Weights of a small autoregressive pixel model.
Training: cautious_adamw at rate 0.00099, 15500 steps, batches of 64.
Rows from block 3 of a small autoregressive pixel model, named by matrix and row number. Rows with one number belong to one neuron. Each number is 500 + 50 x the weight over its row's rms, rounded and kept within 0 to 999. All counts start at 0. Numbers have three digits each.
After each neuron's rows are labels from the 100 images, of 14976, where the neuron reaches its highest value: "strongest on" is what is common among them. Only what is clearly more common there than usual is listed. The data: numbers of one to four digits printed on busy colour backdrops.
# fc1: MLP up (model.blocks.3.mlp.fc1.weight, 1536x384), inputs 156-194
# fc2: MLP down (model.blocks.3.mlp.fc2.weight, 384x1536, transposed), outputs 156-194

fc1.330:455539507550468435534445468423558456449435493523497508455460516479436509454457513350456565512570619501465374608531472
fc2.330:501479501580523604467482528485579409561501535425502453482506472502494566463526513449499425486536541493479559406476490
strongest on: blue ink; brown ink

fc1.644:462545472535432582514482452548480456439504536451492540464468439532614547540496468459386446477500532566420488477455527
fc2.644:519501461513494493447515535535473533488486605463466557522483458483548458536495650384461510498468501572477492500509571
strongest on: on a plate; orange ink; blue ink

fc1.608:497560566507506477478438516539478490507533463463472353467520494528592489517468412558516477516513543512482431477516497
fc2.608:499585581559457504481512584528544511599512471513444462469483631560481582564503530516566501551456491467501635443485441
strongest on: on a plate

fc1.417:526453464454542513543509459454527665567547581578544479525528513453483558552549404415506505478509472541526504483519514
fc2.417:509349444455613601583500475469472428421583494457533530581547422453513376482527479441455520427456508514524474508504503
strongest on: red ink

fc1.362:438518562441477546557456530547473533442396496459542501434482489449480531465508487516486491515513544538527464461544502
fc2.362:473494530507481544544503560473553514427481594519449536512513459466475384412540585481468499441497478479517438448588513
strongest on: red ink

fc1.179:500504523518499536554517494518543497531490510395464490488579483485584378481502488478465445567442596585480496463439500
fc2.179:465548522531499510490395575514542451383484469472348523395447585485430554562526490579521437488477542422515601440502482
strongest on: pink ink

fc1.300:545509371420541479519539469534471659570527544520523504495546463473505441494505565483513468513514498563474456467446426
fc2.300:547479436480485465435500487502494545537571513488634466578535456541482468492496498479540525448550521549535347595510479
strongest on: pink ink

fc1.10:483551439449406510546538421501450567532501546492477483519557579537448434592437491492478485573470433551496503548526489
fc2.10:386559541554481573533496537477520487477443465527373471526481555548506465488497413550560438473427557463488561518511520
strongest on: bold; length: one; red ink; blue ink

fc1.679:515531535504425509512480470518514471567483517465457450505471471535496571552530446370494467524480535457459519468446518
fc2.679:552547493584492600491542423561483470567534514548508507522439504557507542509539517460500489451459501486439538512457496
strongest on: blue ink; purple ink

fc1.566:491451454498499470540464471503552414457508591464425480497522486637497535587565478434538505558513540477514458563555500
fc2.566:509520528482625545464377528449541282603582511508444455517499481490566436527525501487431457441570584562469354548436541
strongest on: blue ink

fc1.110:475494524444393571549547423543509576491489496518512484581447535483477576518514472426461455472405470546513478559522482
fc2.110:521415531455543419552468487475479573418517490544512514519490561550398510533468450482490449422549527479504433511600549
strongest on: red ink

fc1.288:481484372480494451462576455497494577495608490533522485594560592526440449526477434432427516519495513553478521459461527
fc2.288:464562504554455392440504516580480506542460497513430429391375526539515543469486556486504440477511553447519544495592496
strongest on: bold; length: one; pink ink

fc1.414:501491527413505470571445499410472527530525502449472442480550498446480430572542436553532514440519447592572464459603470
fc2.414:462470480596534494472450477487454473527500514539456544388457530532495491521565512550473535436540542511508488499534523
strongest on: red ink; purple ink

fc1.661:458526482508486539515499561484552572525460526470500507480589502463521546502491497541457482482530560649563451524509537
fc2.661:535480484505560583535487598480459457521505510516528626513572491478441555446492507513443581422566574533465446540427492
strongest on: pink ink

fc1.561:384456552482493497572500496470594422525596550502431405468448535459530519519506507501561492570497617588549419473473450
fc2.561:451456479533508458461422607529448400473588509499410518486533551516488516549555379485542456517499573564457586435497497
strongest on: bold; blue ink; purple ink

fc1.418:510488507394474439498502361496501449486607602494477486505558436597539447463483435556390474588489542573451499426512464
fc2.418:439522491461515558500395644557560528597471486417541568511515446530441512501575546473508436464540528464419409451554525
strongest on: purple ink

fc1.119:509490485453429446488528502417471596561427523477469436369454478480525577500516451518376515574484556436517469499493426
fc2.119:578510557485501490395606502518576478530488472488573434533442456543519516542558515421519484523564533436453441514383524
strongest on: bold; teal ink

fc1.570:527517529472490554504419471455504492437470534548455525534561468445488458516475511514414569460492487633595503542579549
fc2.570:394476482601585483565456490498555468474451566515503483477503489504511549517546517494483453466454510428574506610578483
strongest on: red ink

fc1.360:503604490606455457535469448508407487639449576514533442637445532516539448507453470464489474562514539622526543451558486
fc2.360:432492483486562618573561515456447548574469544501581404598462543458516354479499550538492516479402398554531461517496520
strongest on: purple ink; on a plate

fc1.24:460493494486476506470466489551433550511469502465528423471500574483460469484453513445437490494523584537510534365499553
fc2.24:383460450483514588544484492384592526495553407508536497492530494526461439432469515510482487538437496529498491384608551
strongest on: red ink

fc1.438:493563480521487463509463585527527533407512511532524480478506524567504546497582504402535494536473476505503452355532508
fc2.438:395494477530570344516494495517488445489520460461417389533452553454549469435505429526499499589483533485483489542446544
strongest on: bold; blue ink

fc1.738:440523461435541443513504553431405517478532613513530496595582485500434396469431508565442499523494470527524530517450451
fc2.738:433531564498500604555412485462540493566504448446549498575418486518533582432457500489497481474466460403468540393506523
strongest on: bold; orange ink; purple ink

fc1.473:489526444528463355522489466621420566464538507513465445569513482484518448589488507539413514491366500485468511419562529
fc2.473:570509461500423514476460478522556491497524524583501492461490455505571532477499523505478529510558552463546486466647468
strongest on: bold; yellow ink; length: one

fc1.650:516510509470484555519565456505521484601475539578476522414507528501431483603559488509457510487487525445478499375514541
fc2.650:512558573558479506484476506500478507590465414495496501482479431508447475522411493503483500537492542598465512503496515
strongest on: pink ink; length: one

fc1.594:506600455490486416466454534555611509450422469543429481508408533530493569494559535488528568496418521474517469495493494
fc2.594:460446465497503467505482464423399531519494462580462494525523504470484566466517493397457572529453542516557451559478481
strongest on: blue ink

fc1.422:453515546411498540530539444543450551517507545509472461516422491444515465464484475452435426511383532508512539440562500
fc2.422:473525532600522433482583507538429532451407447511465560499529379482456529450540491547509392381562528452449488551599507
strongest on: bold; teal ink; red ink

fc1.191:527566439509402424551469527490522511445510527524401478505553434479485483519440513461457513612506499526517368375520498
fc2.191:644486430495408508470507552483486485520497377521454515522530489483505489562508550556482460528490548506436492520417515
strongest on: blue ink; purple ink

fc1.416:369482465524477498470465531523463429486469501465551537467519466544493511486497528496515525488480537506478517478488530
fc2.416:556583506500581532431465541560459455506457541507488539471453450532481451456520493532536473366503534455396459376522490
strongest on: bold; brown ink; length: one; purple ink

fc1.388:435538458404441432486486522454523506467490529514405518497560598585488578610539461385508496584511545470540468392499485
fc2.388:396468512492504411504532462520488355557432424549495439521423492501583563449641438510566479539540586470459489497451509
strongest on: blue ink; length: one

fc1.294:466508436449511426615503415501474580485568519530494437497549522444482384485496469563508499447521420448541461455546536
fc2.294:524552493557440493544393577538507498451498448474516594494577550539420518556479435553538455481535350515488501385503443
strongest on: bold; length: one; red ink

fc1.429:534457483478505454492458478418505448558447491522382419460445463537618481514585504473502526461573594498571473564407504
fc2.429:443489491568522477407459544509432433516554416480476442423451532523528504472539586545581529510525494494498505564498483
strongest on: blue ink; teal ink

fc1.652:485485467507463516501520390491448509566516548465458466528548500485412546513498427529514382527440480443463486409512496
fc2.652:495491542478569516381526605514454499519520519536582537417456443502494524507572467568581505461462499469430566435427501
strongest on: pink ink; red ink

fc1.173:444452542546511463513460414474502465490511517480340426469443546467483465575513434478357480538507558509494491528583527
fc2.173:536499453521415510564534468527430407529476395594502548577549502503536480493483533537376564538617446475538418547490535
strongest on: bold; yellow ink

fc1.364:491525546477519423619452459538528529470538518585414447542457559598409621572463494436543490569542578477540485431537455
fc2.364:603539473471595461499474550545489454462554481478576460528616372494576517523412507446587473545530439540536481581436419
strongest on: red ink

fc1.158:400537502594519507466494547536434503510419511393504503528522547529439486556579530489525526517521521459552509432517488
fc2.158:554595501507557523426468579524432431519472494464453513437492449496435465522548486569577497417507585464426475493485369
strongest on: bold; length: one; brown ink; blue ink

fc1.293:544507492431453491617488440588525523504453542521583501607526571542464461530492507470452470544489507589529497509490450
fc2.293:537499480455540467506441511469401547488511503578551527446469594427370488501536407529498487447561519473478501565683533
strongest on: red ink